A small image classifier, trained from scratch: activation gelu, widths [64, 128, 256].
Rows from block 6 of a small image classifier, named by matrix and row number. Rows with one number belong to one neuron. Each number is 128 + 32 x the weight over its row's rms, rounded and kept within 0 to 255. All counts start at 0. Numbers have three digits each.
After each neuron's rows are labels from the 100 images, of 14848, where the neuron reaches its highest value: "responds to" is what is common among them. Only what is clearly more common there than usual is listed. The data: streak pictures of flow and ridge fields. In brackets: how many of the 100, against the usual share in percent.
# fc1: MLP up (model.blocks.6.mlp.fc1.weight, 512x256), inputs 128-191
# fc2: MLP down (model.blocks.6.mlp.fc2.weight, 256x512, transposed), outputs 128-191

fc1.228:163131132045069134099091133098100148169129146126141060083115133112069150151133125155108131202114119115032135135149099119115128133157144151182173142162125153127138153126144116144129091191101134
fc2.228:144127102101089094117126161116154138077122100137152138062149103164146042143037151124056184181106113095130092097107089099149141146065101184101102092128142134141090125094124129126173116148106100
responds to: waves (37 vs 10)

fc1.306:185150125114091139137148170129161143064124116062152127093119226153136143129139134122107087122143122134040083142073089076110111156150104116133150198114137133147162125115109119121130083152104151
fc2.306:121132158173098148064101107134131165088140139178103231066190095154110091144136091062144166135125159080077144136105097093101153167123151135100116101055166151111085108093148170124147168173139124
responds to: pair of whorls (72 vs 10)

fc1.155:107129141145156148177136096154118118135144072105188073125099168187095111119111142132182138099086126080106110120149090125106041096092095144115161135115121191169105107094083102148130068148174058
fc2.155:122143132142195144087107153150170093157118100136129100184104150164129120240131196178103146124087131115108184052149120117114105178121152163107120127153131197120128071145156149102161074115162105
responds to: loop (77 vs 10)

fc1.160:090112148098131115151110158104111114131163124116180076124184178137131139112140168138158146151146149127112126130122107117115154126145150135114160115164128099132145117117040166125199156151153048
fc2.160:116079123136129078135102130142061160147125106142117122145116055147096151094094141121170136095134152111143156099164110179086082027123127133145099119140108151112104134157153143157158143093177110
responds to: delta (29 vs 10.1)

fc1.85:136095128167136148139125142098216165124124144106145131158165138071117163089121120183154101124176136122144103096103128159153098098119032059118142127108090166133186130126110183117172132141104094
fc2.85:139118123077114104092108102132076127136141107153130093179138153163093154119136160155110111076123156100151174130094113122116090091088110110118121060165056132135112159130121088114119119173084147
responds to: source (100 vs 9.6)

fc1.433:116136126171093198124212174164142130169157102108136136136105162118058073170129135134130072137101080130140104177131130111097162137103100088108144171105144127175113150098140124148150129091156119
fc2.433:157078060147174123146107133141116095149186190190061096127128147164129104156128117158137136101109205147119128139159165094162125131148130114149151148105130116162104127113145150147107178136127112
responds to: source (60 vs 9.6)

fc1.428:165118133116197081093104138155102096215083140126132131143088130106116096060118138143122111067150141186150146171165112127152125076074118139091129128116143144100077146135156091095151111151151147
fc2.428:150149129118101122069148089128188124129104150157111137161171134149117139094080121139158127144173088123149098170180133136110133164162091173159119117120084123134111131071117050111134203115088150
responds to: source (100 vs 9.6)

fc1.404:108118137114120112120042143132086116161144057124125180129184167108121129105133160118082132158112135121185137136110127089131106146075131143144129120143160122118157072111175133126123119117086096
fc2.404:140161073167150120106084143077145129148106124144092120128114203157123120112158161090154092133194182171111075179098111175092098067085160123206148132168000119147108165151125181117067138148129116
responds to: parallel (100 vs 9.8)

fc1.10:111140113083158134124141162129162109180129126159133136105136140097116170128171147163152168152149092169155179160092157131079152175092112113100163182123124132096085175155120177115112109117107153
fc2.10:099089163119160081158109107073154149151077191108129060171108177134105097176065097095150154163125133160103111133145140123098161067113111178138105152142152112128137128049137134097113143146079131
responds to: pair of whorls (31 vs 10)

fc1.259:130073104143130118161058151132114096139133178120159120123147184106108151082123109092138169160156140160147109121094113123116150097112118129147135090144127115150125104134164143132100147085115096
fc2.259:114154116119150102142166081171097137045118167132105093118094058151099176119112156152136116111151118130137099106070091149130102093123135193126106198134195144137144178097105050160143135167167123
responds to: delta (100 vs 10.1)

fc1.445:158074127122107149174175084111149127153091105130193118116114137174092156104172123134120219127152211120115118150162108113120106150187164156079157117089123076127118159131119098145107146109142195
fc2.445:108094166144142125121119114091113158116123103062126059059085120179111123143123181088123078103130126111127102139145141135117059128108113157046151141088151183179164156103173116105164102135121169
responds to: whorl (53 vs 9.9)

fc1.297:112087127140152160097138069110101064124150136151147126145071124090128116154094103200097117088187115144153064155100165147114104139156072143170153119168130114120159100091146160080139135138137160
fc2.297:175071156082121140173115160101105074081066131119120140150116157161057161131141150112209156148104083111107124145103131124160048146163107090152147134134114123136128166143139131125113188125104182
responds to: turbulent (61 vs 10)

fc1.96:144145129105119143140176118160077151202062147114105182164108158143159139087157109125175117159146140160129125129090147130133164132107112136120189120149186055156102187142112130129090104123069207
fc2.96:096140099082136165120130075190114129104131163062198136138128103128133158108106142148148097118015110155160175114070164089084086088163134156157100138105093176137094137109127115161108137154116127
responds to: delta (42 vs 10.1)

fc1.430:139074163153122109098164107106163094119098070079089143158197160089160097122103151129111151137079120159063138144063142110149147179159207130164131062139071143149091115154090151104153120125109128
fc2.430:118168131099141157129127144102150092115104083112093216077084075180129139172141137134137111106113174072150102113109071096139112179116129118117137111101151062188065073042070152139161133131126119
responds to: pair of whorls (56 vs 10)

fc1.313:138107165179144155083125110153143132100143107149120113173117157110155144139110120105123120135137148090108086107163115133139069145119160142096133097077135097152142089078145130120106133122127114
fc2.313:087150134104186168150127128119188185132109141091153121089091156123110112130159139150129203161114121181207104089112094100204138106148132087100145126112129144128165152148132133114144178119139173
responds to: spiral (83 vs 10.5)

fc1.292:152107124137136113120086148134145122159175138121187170098189119075118114143143128115136138118022152131102138168123124101144089169128136138144085152117176109171135149080121139161145072074168162
fc2.292:067120113133128117162098074103052170067131152083139054167098141119099132121048092115113135131144084120128104113098107103151090114122116159161114129174075088173114142088150093120123119159104126
responds to: delta (29 vs 10.1)

fc1.364:084079148118126122111126098083127123175100131086072159180177185097112159149171151147167100130148164141075094125095082183146128100117119129147182065165122042156120082094143122155065173149097116
fc2.364:094115186098123155174156131169129116131134104145087177148112122100136120161138110098143169175195154118147147074112127152158115118111079121086118130120123213149148110147114189125136151090138049
responds to: spiral (53 vs 10.5)

fc1.133:128136159099105131129132152123134115135113172121174096096134113205143150135137130118055148057109076136069119153149171103137140134096174178116089129120154120103138139104029081183122122109145106
fc2.133:144117132140229153116093087190149067100106130126107176131120134130180129154141104108097154128106147147086117102157114149126118127104157116113116175111145202101074165105154112123152148118091103
responds to: source (95 vs 9.6)

fc1.406:160158143150132089107134074097130126119128154157143112188142109148196111101103164130141130188160178137177105143093094093139120101099101134114150096104155123105094116112126129146110128092183112
fc2.406:079123108150137147135112105206136113162174127084115104172185174130148127076157201134106165191151087097136166136099160158120133133140171149068163169160202107115101117166112122096122081078158145
responds to: pair of whorls (100 vs 10)

fc1.460:178114159101095128132098110141175115091173150162127128043204137223119129125117163118087139137132123162157114108104117140127146062100152117103090166153141149136148072087122098069160158097107160
fc2.460:141156107072122116069156116078114121088147147137130116121063089129109131162077073135179132123120122151139147134118168147192113127141107104107199149128158046147082131111117144152157191192141151
responds to: source (32 vs 9.6); pair of whorls (27 vs 10)

fc1.479:101114154124179075120112096058114108084082148097158153178136114135096155109066116105102172117157191130124167123126150164177130167071212115092136124108069115133155159100115154141144113125119150
fc2.479:218126104102095074112161140100117127138135131190057109129134190202151197153108118078102118071098129080082111073096157132140155099160099169154106129125202103168118124006141106056093133112100132
responds to: whorl (100 vs 9.9)

fc1.164:079120157090159126109170133206132149183120105191108171092140066119164079137222091125080121107125127158149092104165112126095149084133103130149176170125146185133110106123113158053061150121132077
fc2.164:082111111122121106187092145116145123093076080127102080108142127118142165112170158158078143080090218185134108145156146093134141086214168120133134155121166090179136159114122147161160100091113095
responds to: saddle (28 vs 10.1); turbulent (26 vs 10)

fc1.18:144067146139177086141152136158176107129092119134096112135150135152140163105135148169088167142046130136136140084127165076115120141122099140099116081098134103090151116102146175117173104100200088
fc2.18:047115117136133170159174120153151147104166113092129145155142144130140122112099178136080162135095117134138193068116145134154074088120062158123122161101160132149145100069140071149132148133142142
responds to: parallel (48 vs 9.8)

fc1.172:120101147171134133190125075114116147163130114067142121100122134117109163136140102132123117101095147158132096074156128145183119110130195082061174110121125112139202111143125153142114141168151132
fc2.172:124140143120150139141098102109085071155111055171155190174109169122144130078078101187161138145149150159134133115165161098107078178083122092085135163139138128133158107117108162114178148171179112
responds to: saddle (100 vs 10.1)

fc1.342:049134149108165159066120089151130126111133104172080113118113188153166154056185122122094118130099148195186165217097125138119131142109148071187152126141088138120103110142140128134178109144111120
fc2.342:182116104114142149158204096135079128186095123111118130112109172125115133129148144154115112159094104029112081140175104083136156142100138120106148162160073106202116114067133076141089167115110117
responds to: parallel (53 vs 9.8); loop (42 vs 10)

fc1.492:185124156066103128168158158190153137178125118095098107111172103115163091092112141124120100135134146146120170080123093097105107164125105105110070150165065127136189143088119146076125144065130080
fc2.492:114130153155070105144089155050109173093122109126188108091182121157083122119161074177077131119127118065123148139130105141182105123163101144084160135133142168167111129151168173177191114071192169
responds to: turbulent (48 vs 10)

fc1.310:099124164104095164085138138095101132106135076217110139128135092105130179160186127119143109116099078115155146077100144128123095067127106107174163187158154094065143117176120096109135133148172129
fc2.310:145153148107097117170111134097160105143105161099145150065117165123138167121117104170129141139120184097114120177130139077143107121113093142178168164140124145129183145098132133088141111137135088
responds to: turbulent (98 vs 10)

fc1.501:084128140118164134168136150108118139114110077112132191129085157132121132082118128118061121130160104153130195133074134181132099143113062140131132145143156097114089075145083112119136152134152137
fc2.501:131087113125130110149148115170119101103120130105198114121097102098150175118103171148127083140123067132171105117090115177150138135201120160152099049100157100166162133099143091168159097195121092
responds to: delta (100 vs 10.1)

fc1.462:158126147126163084125133084183123090082118145113157134129118122077175149152117123092116095166163102188134169118161128159150120128174169175158129136128109153121121114146125143060165135130109094
fc2.462:184126106099092192104110112086176110135159117166162082165147098155131081140140161166112097115102142128132119091145145108090157116150146103149135090186112102110081112094117120158142179124088178
responds to: source (81 vs 9.6)

fc1.193:086103116124114129159174174210151176084090135134103097121086127079079143108136144158151106144131097151161145141155169143111088141081125081124143111152086111147144149102142122149075075110110102
fc2.193:045132170160191217123112177077155102131101123140100119065075116100121167152106144120115165191132100066105122174093136075148121064147116134123159138167121099132147137122119080105157133159137173
responds to: parallel (41 vs 9.8)

fc1.283:104125162117080153108191124120135143126143149106114106140100151117125096128155148113187149101045178161094133148154063107144105153095119097071168149178112129139078152095171065172072150095102171
fc2.283:089135133081105119176144123108103086106106119153098113138093156114136164114145118104114090069129112088115145123128101129148098115097103120142116119124114150135169141072116084083105103193136114
responds to: delta (64 vs 10.1)

fc1.2:127123086120167165130145214185089144161104118126134111155118112112112104165110183125156137177200112109125075126145089132111131021091131081136103124145177193171121138106115126070138183142106107
fc2.2:102145104163155188145135085136122152108167119143153143136146098126109116092097160156135108157173069082170139104133152130075046121160126159114153102136126044099121147185101159069134105153136152
responds to: spiral (97 vs 10.5); fine streaks (77 vs 49.9)

fc1.446:113101127136136144115060122120217128124079125078142112114111164132149098070129144116136161235152135146127105118152135139130213117174079128112122107130123156099132075147115114124098137087108198
fc2.446:125224156098096128141160123077196130080128102142136108106143165190141133152160159121104119133158181131133077149140122124105084131136197073086107105171045099140139153120126097130165177135123138
responds to: parallel (100 vs 9.8)

fc1.426:178137112143071121178121147100181138099142140108147051125123097164096106090119194154171149094158156153106109094089127153140120145089120092089120110142158123172086131129139130134174164180201153
fc2.426:100146148122099138138114142126179151144131155132197137091200089119167132106142096151069086149113133129181124098105124079139139101113182140167098147100122157141093072094103178191119099115120157
responds to: saddle (64 vs 10.1)

fc1.91:072065141178185146129098140136077140163052088128136147161132076136154146148130097020132206134175187133124152145161147150139114146137082149123063131123143115135099111154110127070131114104143120
fc2.91:193129163094116136143107149174106097077151095091097115084064076102169111100140164198187130118097094205080115161140130114084133135111133159158138081143088127126067084090143091157136119176090122
responds to: waves (100 vs 10)

fc1.284:059121157136183114163093178079158127099102147113153097137098163120090150157087122131087107164194140162138135151067121100167141074135133161158143119148103135164115127122176149177111134154153139
fc2.284:151097144186151115149127107134160104169106109076132150162173146199157095122153124175115133142123114130117129161113106106204110177082065076172148136087114126184164161109174152114134069132146157
responds to: parallel (36 vs 9.8)

fc1.393:126134122147150165147142113105069109074126146102117122167157122100115149152085164114133162131127108108219133085102121165143133095116114155147099097161154107155118119100093130071115121235124138
fc2.393:152158092080145135136130114101255124170114112099075102145153157160050120123116133145151145110084134141158128140181094089099148122114109107167173157146125110104155125079191117142057104098087166
responds to: turbulent (58 vs 10); waves (38 vs 10)

fc1.255:144115111122129119128121105135165110119062175114135112140163134175144109090130125144098117109136055175116110151137086157186143098104154122067172060141111118184131140095095162162128084145148158
fc2.255:188144130127206107163138088123134145125121142081161114128109148110134156153132138155112127093154141148109079191189156118086184109068080115105171142095126151162105110084132150127137154107162104
responds to: saddle (100 vs 10.1)

fc1.222:162147132096123095115159100139106124120144143169065076128094099152212112129185115138123094159141133112151155161081175125136191132205091159157194142148098091120112146087114123148178153155040055
fc2.222:137110108146129130101129146150158074114101124166163143108174124135105141095101109157148105097118100098091169147088091127082088196143177084151131127123140157113135130193191076123184065144146114
responds to: saddle (30 vs 10.1)

fc1.24:167093108125115133079148131084180115153083115160102137172118125096134158115104154088173132091142120203130077117135176133141111135105096128138100159141130196155142111153084084084138083187158172
fc2.24:177101134142137147054133117156139133139128147137137099151124142113149113134083071174133124159115118120137125098124156172157158105125133117182159126125124163112128140092085087078103125105137143
responds to: source (81 vs 9.6)

fc1.66:106134102175148138099187144117198171127173054146128124146084149138083107110131108138127126095113158110083120155158194069091173094102083070091096143140131115129170121124136119105180097158097154
fc2.66:104095160073099079218137097168179186178124132097202167176170133098176112113100109157114158088103093122192141154086106199116127075108090161118230135092111120153116155074123102096149119141090128
responds to: source (94 vs 9.6)

fc1.505:116096143165056124116107154120140169139090154098180111110146125100143159091145152142125130142120119174101119136144152073149083109086163110164096127104144183166118083113136082065224135101040069
fc2.505:110138185128153142054143121143187131102079207116167099098133099088122130094118101099159148166217171120046105155144152147131148085134150145112053092183132135085136136163171107038157083119098103
responds to: source (99 vs 9.6)

fc1.84:166133158083138156096157123044132127180140140178120114080142092134133167073143117138173160152113073168127162138193146096156143146183126153166181140115125098157100115127083171163118065115141122
fc2.84:062164116111139141069111142105164125098097118123129092148128179134165158118126094048143103077179090104171167183168175100140131113169118131116181164079103130142097155177154097114188080095102162
responds to: turbulent (77 vs 10)

fc1.239:102048102158123101100116188217175155145097121115101114123119133105154166134158154133114097107104075105129137105159154120104125092107129093169093075124104086095172170116101110166095144117176111
fc2.239:117093118199105169161138079124143175117083076150137111113062095163132121107120122087127153149134183171169166164167081095135094108075154101153089101176101099204164078105142121141083096156132103
responds to: saddle (91 vs 10.1)

fc1.440:214134099125061077155096140160069145149092151115111165094147145117106138115117152155144142084106119146138104111117125118136237145101134088063125137144136113099113122101185144135140173127172180
fc2.440:151159106119213108139111144082097079120143153121088101114135185144138141151183163131115126120162148141192105161109125167128132123136153208211155162111056132140172114159116157101098162111170096
responds to: parallel (57 vs 9.8)

fc1.161:158097146097150143107153113144130157161130082145141132134180115131076085153033105078203133119155115092104133126167123089064153185140100172113092051171173125116137123076100145160116144118125106
fc2.161:112076106120087185129184162149080121136106138069137068162108133065197097116124107144161133092200104121166080116122137162095084097159111116164120114075119117139129120164129134131136129119116146
responds to: source (71 vs 9.6)

fc1.110:081222135162107054120089134132149126042133131099193118124107164089126112148179126133104170169185163167145134190114108113118151164196178120169110126056121081086076151117133119093082124155124090
fc2.110:188131154150085150100149118119162059124154094090145104143132094128121181133105142082140047094114129107106153080156098161128129118180146110080130109084114199136146134172136118144189110135156164
responds to: parallel (64 vs 9.8)

fc1.417:120113131135097130161082151147124164156114180072132185120123173133095159114152095007196146112101156113116106123140151122138143130152184120166096113077153113067136141145166178194114109085144116
fc2.417:218151097085111126189115134142087118075122167104117148130156150179175161126122111124142107121103108161153099138114107142124121132137147154128085144062157172072116152084125119140087171085113133
responds to: delta (99 vs 10.1)

fc1.43:162108133156086130147183118132145075143120095146141115136133124076143163079161155109105134065083162160099143135075145063134157103118198143154109186124136144152102090093141102163134098115116175
fc2.43:148103130166126120141101169100129139153124051134194123124151138139131153117164095122105162132118144109152101107146053140110109122112143115157145104083145177092083134183129141120147076092065173
responds to: turbulent (55 vs 10)

fc1.54:144117097142162119170116123091137155122158128126147136106088089120124150112164108157104115172149050124174146136164120102163114149155091132154061148111143163105167154114123157106090092120134127
fc2.54:129139124122176108160096146119117116153182164098129157131170127079156112148137125101127144149147111082152105118169045118110105137169112165111220118116124115143086094151103134172106116125114159
responds to: turbulent (91 vs 10)

fc1.158:125105130158160180132105159140128117152079180111150150113125132101146093114167168142112114130192147118121128143099153104126186107165170078141138142114113112143138160124121135113168125104145157
fc2.158:145135116097160076107150108085127180100213148121114148061115071113106121101085109103132126121124147180104143101148137173156123118151117102108105151109122137144155123161159193153112120144119083
responds to: waves (100 vs 10)

fc1.111:070147171132089191108087146149127104088088170092126127139174160105121169156109156124105229132158148129112146075126170146112165113178184158177135159081099086060160187102137123105158118140091130
fc2.111:140161128105178117143207055167106095096092124105110154115179118126153181094117121145079126142106100082148123173128147149179114165103175163047068179089144054150081114112135141112073150116128144
responds to: delta (65 vs 10.1)

fc1.20:083130159119072164116118176176159094094186082093144158075090143111118139098141104102160191086093110109121161152099129099179137183126090156155174115092146113120166094106127098189131139100087166
fc2.20:131084146132137096145111126100110146177151151132173160143134123099113062134103143109106135131090161130147134146091196081168152147127120197117170137023124139144119180094116154115183119133112084
responds to: whorl (55 vs 9.9); pair of whorls (33 vs 10)

fc1.429:151147148067126131156187130167128115081129146084129108105140091165138125100095116111135118138141096158136128109162090134049180086120114104135175250149165124146141105114149168094110120145157112
fc2.429:106170116170133069152137100115139136099101122135062128135095136088126110156115127114108173149156152124105109145120130112160093150103115130141190118112082097078170087096081164180062160144193173
responds to: parallel (34 vs 9.8); waves (32 vs 10)

fc1.341:155139158177152119145162070102100141178091122152156134172153112153152143064054072150144101139059166119100124166055147131105130085142160129194188122071123104164124134084117093150152116147141117
fc2.341:124163084118082132049073145082109184116120105163168100098103114120141095113150097082137092143173130082123138116163108126132076097141132104108143148118139144117089156197150153109062142135094126
responds to: turbulent (55 vs 10)

fc1.144:164125154155146102177218078182150153179201119154117081131133160095067116112089151158131158100110094103175195139116116170116128176130094129088105147116156078097162169082120103168146163181133152
fc2.144:097182081104154180136133107120210068114167100165149107102145175160069145096128074128193077059166068094156181136084155063150059107087125124076136162163129094149101138093117153137092143108151092
responds to: whorl (25 vs 9.9)

fc1.269:137115149146112100074126144158120172158098142138113131114152137168129197099085133121150151138085146155097125110108142075123143115139147119154143142132143111175126160115121109146116131162138157
fc2.269:091088139156161140127155125085133108129124110152132168129117118104080124153149091180075132135078093082124159070188140122167181107101164112056069104137097123117134134169131085120117077142116117
responds to: pair of whorls (46 vs 10)

fc1.264:174042146124175080101107120106145109097093084161173137169106118127111104036156140131095087133142145042082126141125127073096138117111081104056138088095139085123164159113157134157153099113127046
fc2.264:036075162108119182102067144152143130155134146103106155090109155089126106126069090054138115103205134142100138133140139117143156136071111147102127151131115137116178113145150116091140129136168162
responds to: loop (49 vs 10)

fc1.491:127146156171095146125152115129178086092077139083159109152140120146086070135098124127160124096154152189183149122192052190122125131093131085167126112159101141171158114091126137125135154168121065
fc2.491:134090118067204095153133089132125178126089119091115118174077085118155172153119105166126127114127139150149132142150098125116106101130092059116121157102103108151121154091102139138174110173111061
responds to: saddle (29 vs 10.1)

fc1.443:154169174123138115133073147141112159104146122124102134047175130124156155135097079174104170106146087120161108203121171190145108102120140167131156153176203158096132099064144149142119160117149087
fc2.443:116155127183132117103134153154145153131126160118122140107138120173133097092120117119161122207154101159151139202120093117132132133070130122134111145166133126105169133138111083152149168133244122
responds to: delta (32 vs 10.1)

fc1.437:145164190168094113215167157151111209134118132102154140136124123111039119094158163107108106141170156164195117074165064115116146105101116127180162151138139118131146114103128098118152107148131137
fc2.437:124126151081037136094127141077194146164117148087150150108145156160194180139171044113163074146162155099117120113157128111108085164142161124129090134099100111102111157153138134141101141123068138
responds to: turbulent (73 vs 10)

fc1.451:124097144134177114129133142106093140138081092150121118108137090123156138105141128144144015165128109132164127103130120154119135121136130115204136126109212173128084161126119096155133125111147130
fc2.451:101091118135097076140116127126082087123057163116107127128170105107151115110165189183080147124145106120142178086141154097189116181123100145153091186096107117117103105144087112099207072127127109
responds to: loop (85 vs 10)

fc1.90:079105120096101122082124169119124145152149107122072135106101125131138079112098129138155161191154070167176116135150155104111107145176062133079162134184181149106147178102118149170113140094049164
fc2.90:176120104176092152134156133167124046148175126145134139167148123218075125121112124130148156116117117134156136154088079159107113121119176123086137147140161149123158097187140111092125142089203180
responds to: pair of whorls (79 vs 10)

fc1.465:147151128131134142124140150130128160141124114151060120141145163124146136097122076122083154101127143151135109108125156147065128125105138110148136140130128076122172136096062140151089073155096204
fc2.465:136140103151145167058111075187127161095105139136116134128120171132119137186196143124223142201108108150100127114158110158111128123145102120137121142128163160134109196138090135109120115157071090
responds to: source (61 vs 9.6); loop (37 vs 10)

fc1.331:091088133113104144040093104150109128131149139109172119116123113129104128104112099095238119099107166122120149172121106094167101161138179158125118165128167202167118198112092116140070174103082126
fc2.331:129114073109146093121113141146136187153076126105154192141112070143116144113112099136106104139107154109217136091125131172117125034149102107131095053166114126087149148131227127124140139101123159
responds to: delta (86 vs 10.1)

fc1.99:150174124120153155110034083105093206167174122103137103171157083174124114112193133051106073176181112200117181134094092115137125123114149113193155081132141109138076157126124077135142122108121209
fc2.99:132066148114132090109172127129118123122125077077149075154125149104108149130068107141136077108153136139126158146139103108251120115111134111171124162105157188189093134108093128109062116172112135
responds to: whorl (85 vs 9.9)

fc1.104:114170112130152119152142155158064146142100082161083058189136131138145162092117089130112091202088227143077093150101132135136159083155167112132165098118118045076159121142109096125241125127100099
fc2.104:160174124143097132170116118119105106121072141174077115203105150112133112129163163126104158142091151087141102112153159163079119131200108141092119140147131062115146103103149131138174148168098087
responds to: saddle (87 vs 10.1)

fc1.240:073119108134079115112157145110090144027115096150033109122124054168097131110138120142102128064098122126117101140091134117153156179168101141097156098107124091122112136100103060114112172131126156
fc2.240:143152133091152151121127153165139182082099086138070134149092138170141107107128122175101131084131097157134154118054163120092141112106102196067105159168092184137119158166121076118100171113128046
responds to: source (90 vs 9.6)

fc1.368:124122115079073111167113088139139148127085107092152119099151127110150135124165094053123102127115165084117095165132164136122121164184121128059164144134103114068178168108111119180138159123106157
fc2.368:101127115161132178145122142124094154146083057097134127129117080139162171122122079120120091126142111145081162111118110111124159144097153141092129174162093096099144159129148117138087114121101178
responds to: source (98 vs 9.6)

fc1.456:131094141136177110106100141048109165145110157132046155133117113161114164128148154115188117126124124156155185161097112148153142108159130155120185062177061081087170123088132142146100105092112125
fc2.456:146093133126210141140136076115102136147121147109166180121076136136102154073115069142162164131209108107124108116140135155147163184125121103124134094098139147099186126168119156115118148120160073
responds to: spiral (98 vs 10.5)

fc1.483:178118188139126147049168110118150134141073104105127027127171113142124138107110129118107120180133106165157110108109130123089063089216091112026103107139162116091097074120085142192084131158152121
fc2.483:012160116126072087143134149075101128133139132105076095088107227138116121098142156121158131139192104189171120118098125181134153093169168167202103147149065147119115148167131151122112139129114140
responds to: parallel (97 vs 9.8)

fc1.215:168127153175103148139121213181165181124109148095118126137193146133191147128127090095121137144101122126080096173114165142126180178139164152156143111145060149132121086107082119130125127210135121
fc2.215:163145124149032147124129134090122112111114139129087116131150160095127164103121085132114115159103128117151104191169077116135126116126169122086100090115097100150132124074109104120113108143146188
responds to: source (35 vs 9.6)